python train.py --spec_augment=false --parallel_block=false --shared_expert=false --pooling="mean" --lr_schedule="cosine" --weight_decay=0.03
Rows from block 7 of a small multi-label audio tagger, named by matrix and row number. Rows with one number within an expert belong to one neuron, the router's apart. Each number is 50 + 12 x the weight over its row's rms, rounded and kept within 0 to 99. All counts start at 0. After the name is the row's rms in percent of the matrix's.
Before each expert's rows are labels from the 100 clips, of 14976, where the router gives the expert most weight on average: "strongest on" is what is common among them. Only what is clearly more common there than usual is listed. The data: telephone keypad tones over noise or synthetic speech.
# router: router (model.blocks.7.mlp.router.weight, 8x128, trained with AdamW), inputs 64-95
# gate: expert gate (model.blocks.7.mlp.gate, 8x32x128), inputs 64-95
# up: expert up (model.blocks.7.mlp.up, 8x32x128), inputs 64-95
# down: expert down (model.blocks.7.mlp.down, 8x128x32, transposed), outputs 64-95

# expert 2
strongest on: key "A"; key "0"; last key: A
router.2 096:59 38 42 76 38 66 58 42 43 65 62 56 40 37 46 41 76 53 62 55 67 27 65 28 53 70 58 51 48 33 65 38
gate.7 103:61 29 36 38 68 49 59 46 40 65 64 31 30 47 50 72 39 25 46 53 56 64 53 53 48 33 49 58 51 51 47 63
up.7 100:45 50 50 53 55 45 36 47 52 34 71 60 58 35 52 47 41 49 74 73 54 44 39 53 48 42 64 27 53 41 76 67
down.7 096:75 39 41 30 64 46 61 64 59 71 58 62 42 62 68 62 42 33 54 55 71 50 56 54 52 32 52 54 47 55 63 55
gate.8 109:40 50 46 50 54 49 59 37 35 62 70 46 32 52 44 52 35 59 43 25 52 69 53 62 47 38 43 48 56 53 42 71
up.8 103:67 58 60 62 48 38 59 49 63 53 74 41 54 58 47 57 56 56 36 39 52 49 42 46 50 54 57 65 61 57 66 71
down.8 094:49 44 66 49 52 71 56 47 64 32 33 46 30 56 54 51 46 54 49 53 35 51 67 46 68 75 39 47 57 59 58 28
gate.9 103:62 44 51 41 52 63 57 34 46 47 48 65 27 51 80 42 41 49 48 64 41 60 58 37 41 40 15 56 37 70 49 51
up.9 089:46 40 71 46 41 52 61 47 52 50 53 62 62 35 47 39 37 36 54 49 38 71 58 55 47 44 48 48 49 61 59 58
down.9 098:47 70 49 68 50 35 35 47 53 43 51 35 73 49 34 58 55 35 75 45 39 55 39 52 47 67 37 30 47 54 56 53
gate.10 100:62 47 42 63 27 55 64 51 33 70 50 65 49 60 50 32 54 57 59 52 57 63 38 69 38 55 55 37 53 47 60 76
up.10 102:34 55 41 73 34 52 63 51 42 64 37 44 58 43 44 54 50 54 67 33 46 40 61 29 63 47 55 49 59 46 46 56
down.10 104:57 48 38 56 40 59 44 47 37 58 46 29 57 46 41 52 51 44 53 41 32 53 40 56 38 52 44 49 52 58 39 44
gate.11 091:66 47 51 75 30 72 36 54 51 58 54 38 50 59 38 67 72 30 45 43 49 70 44 61 50 48 51 60 48 44 43 79
up.11 090:30 63 56 31 25 53 41 59 53 49 15 66 64 62 30 26 65 43 57 64 33 37 54 49 60 59 59 34 58 47 52 46
down.11 095:44 36 40 50 50 32 57 58 60 46 59 44 29 53 65 62 41 50 64 59 67 60 65 32 44 41 33 43 32 31 59 82
gate.12 098:58 50 37 54 62 39 82 38 65 41 55 53 44 31 54 41 56 41 70 67 53 66 48 52 52 26 48 55 48 54 38 67
up.12 088:52 37 68 46 53 59 43 26 54 59 38 84 58 45 59 62 69 49 53 54 62 58 66 46 29 40 62 39 50 34 68 63
down.12 103:34 36 32 78 41 61 34 49 38 74 54 75 54 46 40 58 31 42 65 65 39 35 52 41 38 49 43 61 43 50 48 55
gate.13 099:61 58 32 27 75 52 49 45 46 40 68 45 41 44 45 40 67 43 45 62 63 73 53 61 63 38 47 63 55 50 31 41
up.13 102:31 54 34 57 62 65 55 59 51 48 75 41 45 55 37 50 58 52 57 62 51 59 38 57 44 65 38 49 44 52 46 38
down.13 098:51 65 54 27 39 58 34 59 46 60 39 66 61 29 61 54 48 44 42 57 56 77 50 42 51 66 34 62 54 58 59 61

# expert 3
strongest on: pink noise; number of keys: 1; first key: 4
router.3 085:39 42 44 49 54 50 53 35 33 29 53 26 68 29 68 50 59 50 24 31 49 89 31 48 49 60 48 64 61 72 41 48
gate.7 093:77 53 48 47 65 50 48 51 39 67 37 53 43 48 59 47 41 62 70 54 66 46 44 64 52 49 60 42 46 21 33 25
up.7 097:46 48 60 71 52 57 53 27 64 61 50 40 69 62 55 52 50 70 62 57 56 32 67 55 21 51 45 41 33 46 51 28
down.7 093:34 53 47 59 55 48 56 45 48 62 40 48 57 52 63 57 54 58 75 60 73 51 50 62 49 67 28 36 71 83 27 56
gate.8 099:45 48 62 41 73 57 56 51 25 62 21 34 51 47 64 48 72 59 57 50 57 62 57 66 54 54 54 54 47 38 57 62
up.8 095:43 26 34 59 42 45 59 64 63 36 56 59 39 63 59 56 37 37 53 46 43 53 67 33 55 60 50 49 26 31 38 75
down.8 103:54 50 35 62 60 42 42 63 46 59 42 66 67 62 52 51 47 37 31 51 56 56 29 62 53 46 46 61 41 58 51 20
gate.9 099:49 42 17 44 37 62 46 65 45 34 64 75 75 59 49 66 48 58 40 48 54 55 64 40 45 54 31 49 49 81 47 59
up.9 099:68 51 58 62 42 57 46 54 58 61 29 43 36 56 57 54 64 51 77 47 43 48 56 39 65 48 48 49 73 51 47 58
down.9 115:42 55 52 49 63 48 76 36 42 69 58 56 63 50 66 55 40 58 49 54 34 34 63 59 45 32 34 46 47 66 68 58
gate.10 097:48 44 51 70 56 51 43 49 62 60 68 75 57 54 59 26 74 48 58 54 36 57 56 58 43 72 36 55 63 49 65 63
up.10 104:54 43 53 52 51 42 49 55 62 58 27 43 55 60 51 38 51 35 36 64 46 36 51 36 42 39 63 43 53 45 61 77
down.10 099:68 53 68 56 45 49 40 65 39 65 74 57 42 55 31 25 50 38 56 53 54 31 46 41 21 34 35 52 41 46 42 56
gate.11 108:51 61 51 54 63 61 34 25 27 48 84 30 45 53 43 46 57 39 26 50 58 57 19 80 57 51 42 34 64 46 59 63
up.11 104:33 39 48 52 48 40 43 32 48 54 49 44 53 59 48 57 71 48 34 68 38 34 37 38 54 48 31 51 57 37 29 43
down.11 091:40 31 63 41 50 44 51 72 24 50 33 51 34 37 60 46 49 52 47 58 49 46 39 43 80 61 45 50 56 54 49 80
gate.12 097:67 65 33 49 63 55 38 49 19 62 61 50 36 44 72 52 30 51 59 52 56 60 66 59 51 53 38 53 33 60 59 57
up.12 099:61 30 47 52 46 67 56 67 53 47 55 47 16 68 69 38 82 51 52 53 63 50 44 54 66 46 41 57 39 58 51 64
down.12 105:51 42 51 35 55 45 75 46 43 41 51 52 57 32 41 78 33 39 52 56 54 24 37 51 44 57 40 50 51 54 58 50
gate.13 094:58 52 59 61 52 58 67 67 47 77 42 57 51 66 55 62 45 47 44 71 63 25 72 50 63 42 56 34 65 52 67 45
up.13 098:45 37 67 46 55 51 40 41 79 36 48 34 35 49 43 48 53 59 53 41 56 66 49 44 42 47 50 48 34 40 62 41
down.13 108:60 67 38 41 46 53 29 39 42 65 60 74 43 43 47 72 31 47 60 47 54 29 27 34 60 34 26 55 57 41 34 34

# expert 4
strongest on: key "2"; key "5"; key "B"; rumble
router.4 102:58 58 63 48 59 64 74 58 54 45 31 49 57 57 45 40 37 47 41 49 75 50 69 39 51 53 44 34 37 33 51 61
gate.7 110:52 47 45 43 39 57 27 58 46 58 59 58 68 54 59 49 43 64 55 36 40 57 33 55 54 21 40 72 79 46 39 49
up.7 092:47 30 57 47 39 50 57 42 39 37 52 56 60 52 35 46 63 59 45 45 58 35 40 44 55 46 39 46 69 38 46 61
down.7 095:51 56 49 39 73 60 50 41 67 39 52 49 51 80 69 48 63 55 71 41 36 37 50 62 55 46 44 54 58 53 51 45
gate.8 110:40 38 33 63 56 41 47 51 52 43 47 53 41 43 36 46 34 41 41 65 50 49 71 46 24 55 63 60 38 69 49 42
up.8 093:61 49 43 45 50 50 48 35 55 69 51 68 47 28 53 62 51 64 23 70 58 50 53 73 58 60 44 58 53 60 44 43
down.8 103:46 47 47 45 29 45 28 63 55 49 68 29 60 45 46 55 67 54 50 37 47 45 72 67 48 47 65 46 32 64 40 64
gate.9 102:37 71 20 50 62 72 37 58 61 50 59 47 64 52 41 50 38 45 53 69 43 54 44 61 20 53 47 44 48 48 74 52
up.9 101:55 53 44 50 55 42 30 41 50 64 35 63 56 52 50 54 63 53 66 66 57 31 34 44 49 61 56 45 47 60 50 53
down.9 096:40 35 61 51 48 41 55 32 48 45 47 49 60 53 55 47 69 48 52 47 37 71 44 56 59 60 56 39 71 50 34 31
gate.10 096:51 48 36 47 59 30 48 49 54 59 53 48 42 47 36 34 26 37 43 59 49 45 59 72 39 37 45 56 35 64 40 49
up.10 104:38 54 67 75 44 47 48 46 39 81 31 44 42 55 44 52 09 44 24 48 71 25 54 37 42 57 38 60 48 65 48 59
down.10 090:42 76 58 64 41 43 46 57 61 37 74 42 59 57 46 36 44 51 30 67 64 62 53 47 54 48 54 56 73 51 46 49
gate.11 096:58 41 52 33 58 46 38 48 43 76 41 48 61 53 45 61 72 36 69 47 60 65 60 44 19 43 61 38 50 52 55 59
up.11 102:43 58 52 46 43 75 36 47 36 61 50 60 68 35 60 44 47 55 39 30 60 44 54 47 44 17 35 40 42 58 45 30
down.11 090:53 74 51 46 39 53 60 45 38 42 41 66 25 50 47 38 42 57 39 55 24 57 37 64 53 56 55 38 64 60 28 54
gate.12 100:43 47 53 45 59 45 54 35 56 45 47 22 58 50 48 37 36 66 63 58 63 46 72 47 64 69 47 36 50 41 54 42
up.12 112:66 59 55 41 30 67 48 45 37 29 45 62 54 36 47 54 52 56 69 65 21 50 48 36 74 46 31 61 55 63 71 26
down.12 099:50 47 47 49 46 58 31 59 41 24 44 48 42 55 52 54 43 46 35 55 43 66 54 53 36 63 58 49 34 50 54 72
gate.13 106:69 52 43 47 62 74 52 57 48 60 58 57 55 47 78 47 58 47 40 75 62 33 37 32 64 53 58 58 61 28 42 80
up.13 101:57 34 32 57 72 58 53 45 47 76 59 56 56 50 53 35 49 37 43 60 68 32 39 55 56 34 44 35 61 65 52 36
down.13 106:47 47 41 39 48 50 60 49 29 72 57 42 31 50 41 62 25 73 55 43 50 50 38 40 40 46 66 52 59 39 69 57

# expert 0
strongest on: clipping; key "9"; key "*"; rumble
router.0 096:52 38 73 49 39 63 18 54 74 58 57 60 52 36 46 56 35 47 33 57 52 27 71 67 44 62 46 38 40 44 42 39
gate.7 095:52 53 78 41 36 58 38 45 43 47 82 56 72 56 58 42 33 34 25 35 34 56 51 63 44 63 48 53 46 59 52 30
up.7 100:46 76 37 58 44 67 37 44 68 46 67 59 60 46 41 58 69 44 61 53 70 71 42 53 43 48 50 38 47 36 50 54
down.7 100:44 31 66 49 43 40 64 53 73 59 50 49 32 54 40 53 73 68 60 89 51 32 34 60 61 60 60 50 62 46 60 38
gate.8 106:29 43 43 54 38 50 64 45 61 30 46 53 44 43 51 50 46 63 33 46 61 45 44 55 56 55 75 53 39 45 30 45
up.8 100:54 50 66 46 48 45 65 78 41 50 40 52 48 57 48 43 57 53 23 52 54 39 46 54 67 60 59 44 75 55 52 36
down.8 098:44 63 48 47 62 65 42 58 61 51 55 34 64 34 58 55 60 46 37 47 44 60 41 49 44 35 67 27 57 34 63 38
gate.9 101:54 45 39 39 32 41 44 54 61 48 65 50 63 70 66 57 50 50 53 32 56 52 48 56 72 47 44 59 67 65 48 57
up.9 087:52 40 46 49 30 76 55 63 41 36 42 54 62 62 58 58 52 38 40 64 50 20 37 26 59 51 46 56 42 68 58 54
down.9 099:29 39 29 27 36 64 38 63 36 36 52 79 48 57 62 38 46 45 60 59 41 45 62 39 63 47 47 31 38 56 42 49
gate.10 085:36 32 70 41 51 40 44 50 47 63 49 73 36 61 43 62 43 65 48 61 54 46 67 58 21 55 27 47 38 26 34 71
up.10 098:56 42 48 61 58 68 41 26 46 65 25 61 46 53 64 47 64 63 43 46 73 46 64 43 61 43 48 44 22 18 55 43
down.10 101:30 63 42 47 67 50 57 48 54 58 55 47 58 63 33 56 51 32 39 45 72 37 57 56 35 80 49 36 41 42 49 50
gate.11 098:57 37 45 45 27 37 69 48 53 88 55 57 47 43 46 38 40 66 53 54 49 48 38 64 34 40 40 44 39 28 54 73
up.11 095:66 56 55 62 51 51 56 56 56 78 25 63 66 36 30 55 53 59 66 50 30 56 38 57 37 66 50 60 36 73 62 30
down.11 093:50 59 37 48 59 37 46 61 28 39 35 41 52 57 54 17 57 51 44 25 49 66 46 51 53 77 50 49 60 43 86 41
gate.12 098:48 22 24 33 33 49 42 41 43 56 45 72 49 58 52 41 55 47 46 46 51 43 57 46 33 57 47 37 62 65 39 39
up.12 105:52 49 49 50 36 47 35 76 38 41 63 43 54 49 36 51 82 44 47 50 56 74 59 36 70 64 52 68 44 34 66 67
down.12 102:54 44 43 56 34 48 48 47 63 52 36 51 58 44 69 55 36 64 47 40 79 30 50 57 40 54 47 57 53 56 45 56
gate.13 104:36 42 50 72 44 66 52 50 35 55 45 48 49 39 50 20 88 56 45 57 57 42 40 72 52 34 43 57 64 54 61 48
up.13 089:19 14 46 62 64 48 41 35 40 57 42 37 60 67 60 44 49 47 56 50 53 44 30 55 59 56 64 51 69 57 54 49
down.13 090:40 45 36 64 72 45 45 78 26 39 43 66 32 53 51 56 51 59 56 17 40 52 51 74 47 58 67 50 55 41 46 76

# expert 6
strongest on: key "C"; key "5"; key "4"; key "D"
router.6 111:61 43 46 39 30 59 72 72 25 38 44 54 62 70 45 64 33 51 73 42 37 57 59 27 33 29 61 58 26 58 47 56
gate.7 092:64 52 66 58 55 61 53 52 52 51 67 50 35 45 34 50 43 45 45 57 70 64 36 31 52 48 43 60 32 55 42 41
up.7 101:52 72 67 56 66 51 33 46 56 43 39 52 44 66 56 55 41 44 54 58 48 68 49 47 44 68 54 61 57 50 45 48
down.7 094:54 53 51 71 54 40 76 53 56 53 54 72 74 52 44 24 75 43 47 50 69 65 28 59 55 50 60 53 28 64 36 60
gate.8 101:58 43 41 52 49 46 47 57 48 38 29 58 43 42 35 50 47 34 42 49 48 47 79 50 32 21 36 54 51 49 57 54
up.8 105:59 47 36 57 46 47 55 67 29 59 43 61 31 43 42 78 45 54 58 54 41 36 61 37 40 50 46 57 45 53 45 45
down.8 089:77 27 46 20 52 27 63 69 57 40 50 64 64 59 59 56 55 42 59 54 22 43 51 59 48 48 51 44 60 38 48 61
gate.9 100:58 47 36 65 60 57 52 37 65 51 67 36 61 45 45 58 56 45 50 34 57 55 65 60 38 40 37 71 62 81 43 59
up.9 105:32 39 21 49 45 45 51 47 31 38 61 63 50 46 32 47 52 65 43 44 56 56 47 48 51 24 50 39 49 47 51 56
down.9 105:49 25 44 42 68 47 42 41 45 53 62 54 57 75 37 62 52 52 53 55 37 48 46 40 31 60 37 42 50 58 53 41
gate.10 098:57 56 55 75 80 59 63 51 66 43 46 48 58 45 40 26 66 47 79 52 57 60 58 60 41 53 42 46 65 40 49 36
up.10 104:24 40 26 55 67 64 69 66 37 65 58 35 42 56 60 42 76 45 62 57 23 73 55 68 63 44 61 39 52 44 60 52
down.10 105:38 53 54 84 40 17 32 36 56 59 51 57 58 37 38 45 67 36 31 41 39 45 30 49 49 63 36 52 53 32 51 44
gate.11 098:45 31 63 64 66 15 44 51 52 54 50 58 46 45 40 58 42 46 41 46 42 65 52 46 49 42 55 28 33 49 32 47
up.11 100:26 45 36 45 49 41 75 68 66 47 45 56 60 46 58 52 57 51 48 58 33 35 53 40 52 39 53 63 42 71 53 60
down.11 100:49 50 32 55 54 45 41 20 50 44 41 49 53 32 57 34 29 53 49 63 37 50 46 45 38 53 61 29 36 49 29 59
gate.12 100:06 53 62 61 47 60 44 53 35 58 59 43 34 54 44 50 62 49 43 35 58 49 42 61 55 43 52 53 42 54 23 54
up.12 086:49 27 39 27 47 56 50 55 52 22 35 43 53 67 49 57 31 51 65 42 53 60 66 73 38 57 46 41 49 58 54 48
down.12 091:52 47 58 68 50 64 52 33 54 52 54 45 64 65 44 55 31 40 56 58 47 53 47 43 49 28 55 39 65 41 63 70
gate.13 095:53 56 55 31 58 32 46 58 40 45 58 46 57 75 64 41 41 45 65 42 56 55 43 53 59 22 51 39 38 67 53 40
up.13 107:58 43 65 37 51 60 46 66 68 47 25 48 56 75 35 52 52 54 44 59 50 70 66 58 54 43 37 61 49 50 51 57
down.13 105:54 45 55 39 65 54 62 33 34 63 55 27 69 43 47 41 52 61 67 67 38 62 68 51 81 53 46 65 43 76 53 49

# expert 7
strongest on: key "1"; key "8"; key "A"; key "7"
router.7 107:51 58 43 39 63 48 34 44 47 51 60 48 46 58 79 51 46 43 29 63 29 75 33 52 50 48 47 44 47 62 59 44
gate.7 109:49 26 43 40 40 48 67 60 49 72 60 51 55 31 54 29 55 60 46 56 54 63 51 66 27 64 71 65 59 49 75 35
up.7 101:48 72 39 31 31 51 38 49 39 48 48 54 53 69 59 43 21 61 65 38 61 44 75 33 47 40 32 32 65 34 28 53
down.7 100:42 64 55 46 43 44 41 41 33 49 18 53 37 66 28 54 40 20 44 73 64 61 70 57 42 68 45 57 57 61 56 42
gate.8 109:74 30 60 59 58 42 61 42 64 54 66 62 42 73 57 45 43 72 25 66 73 80 55 52 48 48 47 47 49 45 47 40
up.8 106:58 59 50 44 55 38 40 47 50 45 53 42 44 39 71 32 45 65 41 52 50 54 47 41 48 51 52 43 49 56 38 63
down.8 104:48 48 56 37 38 42 65 44 71 40 47 36 48 45 52 65 48 52 40 83 55 62 54 48 32 63 46 36 43 47 47 36
gate.9 105:31 49 23 46 51 47 52 48 78 60 42 46 42 53 62 60 49 41 41 69 45 48 52 60 54 50 53 58 55 40 56 62
up.9 105:46 46 68 53 54 47 43 48 47 44 44 50 51 66 46 35 52 67 46 29 60 32 44 59 64 55 39 17 66 31 40 44
down.9 101:68 62 50 28 61 47 46 64 36 48 42 75 35 56 48 66 52 65 39 45 39 64 31 51 48 56 47 13 50 49 44 90
gate.10 090:47 65 55 61 44 43 49 50 38 42 63 45 64 48 65 49 49 45 56 58 64 54 18 27 62 34 45 60 46 44 50 23
up.10 097:21 45 27 39 45 51 46 53 55 51 55 45 40 51 51 59 59 39 33 52 56 42 57 49 49 33 47 51 61 63 75 63
down.10 101:42 60 32 57 19 84 46 38 56 36 53 54 53 54 43 61 45 33 53 61 42 52 36 66 66 43 55 43 60 51 45 38
gate.11 097:60 49 48 56 48 54 62 41 38 55 35 54 38 62 44 52 45 74 39 53 65 25 64 31 46 35 60 62 54 65 33 59
up.11 101:65 71 53 21 40 27 75 57 42 36 55 61 48 54 40 69 50 35 57 76 44 52 47 27 28 39 60 49 36 59 47 36
down.11 103:43 32 58 52 28 38 39 42 57 61 45 32 60 33 55 37 38 56 21 55 45 46 56 40 45 70 52 41 39 27 53 46
gate.12 100:61 49 42 42 58 40 60 48 35 43 62 73 52 44 57 53 67 61 38 51 63 55 17 67 50 40 24 22 44 71 23 49
up.12 109:47 53 45 57 53 48 30 53 39 71 64 44 55 49 49 59 36 64 50 55 47 46 43 41 53 15 65 16 40 62 59 68
down.12 101:48 43 49 35 48 31 42 41 57 60 50 42 44 40 49 64 44 51 45 32 50 44 62 63 51 39 38 70 40 44 63 52
gate.13 106:62 43 60 63 62 57 70 59 38 58 58 42 56 42 52 55 62 43 46 66 60 47 36 55 29 39 40 26 40 33 50 51
up.13 090:43 70 45 60 68 59 45 49 62 26 36 31 38 39 32 45 43 59 76 61 61 59 52 36 45 62 61 59 43 22 42 36
down.13 101:22 43 59 57 56 32 47 75 54 45 53 45 68 64 50 58 51 20 56 22 49 42 45 42 49 45 39 47 63 21 63 47

# expert 1
strongest on: reverberation; key "2"; key "6"; key "D"
router.1 111:52 64 34 52 48 53 61 54 62 43 65 33 40 24 34 34 59 22 47 48 57 54 41 42 45 54 57 68 59 64 40 39
gate.7 102:51 36 69 64 60 54 47 25 59 64 38 48 67 58 39 72 38 51 44 36 67 60 67 45 42 63 60 47 38 41 38 58
up.7 105:51 55 42 52 56 45 47 14 63 55 43 53 23 63 51 64 54 71 23 46 67 47 56 52 34 58 44 53 33 32 53 54
down.7 104:26 63 30 40 46 46 39 61 64 31 68 53 50 50 41 48 60 38 44 54 39 39 47 48 59 37 55 52 49 39 45 62
gate.8 104:49 54 42 58 52 40 65 42 45 55 59 61 65 38 41 53 54 72 47 48 40 75 21 66 54 38 70 28 59 51 36 68
up.8 089:53 41 60 44 69 67 38 53 31 53 40 43 27 50 42 59 57 57 57 42 53 58 49 45 57 49 62 50 55 62 48 60
down.8 099:39 68 65 47 51 56 60 42 29 58 46 49 50 47 37 51 45 55 47 54 38 46 34 54 52 42 39 41 58 50 20 28
gate.9 098:20 52 51 31 40 36 40 63 66 67 55 34 52 39 51 52 33 53 44 59 57 52 70 57 41 44 64 32 42 46 53 56
up.9 094:46 49 41 40 81 62 64 72 36 39 41 59 54 54 37 49 38 59 72 42 51 39 58 54 50 53 43 80 61 57 51 60
down.9 088:44 36 68 24 67 47 47 59 55 58 69 61 25 40 54 65 47 54 47 53 44 57 39 68 45 62 30 66 58 45 72 63
gate.10 100:40 33 34 41 50 39 54 42 48 52 65 70 23 64 59 44 50 46 59 64 50 32 72 43 20 60 71 21 36 39 70 62
up.10 107:28 54 50 59 55 64 45 53 55 64 56 56 43 62 61 51 57 61 65 69 47 49 56 45 36 73 55 52 48 54 55 41
down.10 102:23 65 39 32 43 38 39 40 34 61 48 40 61 62 36 48 54 71 45 37 42 34 45 54 56 41 64 49 35 77 37 45
gate.11 103:48 61 58 44 52 49 25 48 56 44 45 49 43 51 22 48 45 43 63 37 49 76 55 68 48 54 60 49 65 53 66 46
up.11 104:57 47 68 48 82 42 61 39 52 62 53 45 64 67 66 53 56 47 48 59 71 64 66 47 47 69 40 59 41 55 27 67
down.11 105:46 16 45 25 34 55 50 53 40 46 48 29 59 63 53 43 59 32 56 53 46 50 59 57 45 47 62 31 63 51 51 38
gate.12 092:35 42 71 56 56 52 49 44 39 74 48 59 68 46 49 45 51 43 42 57 57 56 72 49 52 70 54 59 47 52 36 56
up.12 103:43 35 59 68 63 42 39 48 68 42 42 49 48 32 46 53 39 39 63 30 56 53 56 41 45 35 54 86 57 55 51 55
down.12 103:23 44 39 43 46 46 88 34 64 51 46 52 64 57 54 62 24 60 56 43 47 51 46 49 76 58 48 57 57 57 53 34
gate.13 101:68 31 51 55 40 49 42 41 57 57 62 68 53 66 44 28 54 64 34 25 42 65 35 61 57 49 60 53 63 62 36 47
up.13 094:43 48 29 41 68 68 36 58 62 40 69 44 63 67 40 38 41 60 39 61 42 57 41 58 58 44 57 35 40 67 65 52
down.13 107:41 62 37 74 50 64 27 36 69 35 40 50 48 52 51 53 53 58 48 53 43 47 61 51 31 48 50 56 48 57 49 43

# expert 5
strongest on: key "4"; reverberation; thin (high-pass); key "D"
router.5 088:51 47 69 32 37 44 47 63 48 38 36 49 52 50 43 39 71 34 55 37 49 62 33 50 34 57 76 30 41 45 64 56
gate.7 098:32 53 45 50 52 33 54 38 53 69 54 35 40 56 48 43 45 44 51 50 55 54 52 67 73 27 49 57 60 33 52 62
up.7 094:51 61 63 49 48 49 37 61 47 35 57 32 44 62 63 38 47 55 56 40 64 57 34 43 69 50 67 57 44 54 52 42
down.7 103:33 65 45 45 73 42 59 60 61 44 44 50 45 56 37 63 56 71 50 56 43 53 60 54 27 39 46 48 52 52 61 40
gate.8 095:36 41 61 32 32 70 54 52 52 42 57 46 65 51 52 51 51 30 63 59 75 70 37 52 57 59 60 52 57 59 60 51
up.8 109:45 51 54 56 65 38 34 49 55 62 34 38 62 45 62 68 63 64 43 36 48 50 56 61 62 73 41 48 50 37 49 27
down.8 100:57 79 49 54 64 59 52 45 46 62 56 44 49 60 63 48 43 64 72 69 54 54 54 59 67 34 59 48 43 44 78 34
gate.9 099:38 62 35 41 52 83 43 41 61 67 51 43 52 69 63 48 57 47 58 41 45 56 68 35 57 53 54 56 51 63 48 34
up.9 090:32 66 29 54 35 66 59 58 56 62 39 44 51 69 60 55 47 60 60 55 30 60 49 58 66 63 58 42 49 38 63 74
down.9 103:51 46 44 51 43 79 55 56 32 66 58 44 44 45 48 59 44 34 43 42 41 32 56 17 54 52 59 22 66 57 42 79
gate.10 102:56 31 50 46 57 60 35 59 78 52 25 75 35 65 43 54 21 47 45 57 55 55 51 52 74 71 35 55 36 56 56 50
up.10 091:36 40 37 44 51 39 57 38 29 37 32 47 48 33 51 48 54 71 56 49 61 51 42 52 49 64 40 50 51 30 37 57
down.10 087:58 67 59 47 17 41 70 51 48 31 44 38 48 54 30 47 70 45 52 37 40 51 56 35 82 61 34 55 40 39 54 58
gate.11 092:45 58 32 58 34 26 49 02 62 28 56 32 31 42 35 33 64 38 51 63 63 63 56 38 42 37 49 63 48 56 45 60
up.11 100:51 36 55 55 60 51 35 50 28 50 43 58 61 52 39 75 22 43 41 47 67 71 44 55 41 43 52 63 38 45 34 48
down.11 110:66 49 44 39 35 45 56 58 47 44 64 59 72 58 34 43 75 50 52 29 39 33 67 42 61 58 65 45 68 42 39 33
gate.12 093:59 40 43 46 52 37 68 35 63 63 73 62 49 54 57 57 50 60 33 45 58 67 45 44 65 57 50 62 56 57 41 50
up.12 105:53 57 58 42 34 55 51 39 50 29 51 63 58 69 31 53 53 63 67 48 49 50 39 50 58 12 22 47 68 55 26 52
down.12 102:59 35 62 52 37 53 63 24 49 47 64 46 51 37 43 47 37 74 60 27 64 34 53 50 43 58 46 30 60 51 49 63
gate.13 104:57 30 58 51 48 58 57 61 52 53 46 60 39 53 46 41 64 72 43 48 64 62 37 55 62 46 48 13 47 42 57 43
up.13 086:37 44 45 74 33 55 50 39 70 51 56 40 59 40 52 61 38 41 69 52 78 26 43 69 42 50 50 34 62 40 44 46
down.13 098:45 32 26 39 28 37 39 46 35 45 57 52 43 50 68 61 29 28 27 44 51 57 62 60 59 58 47 63 51 42 67 64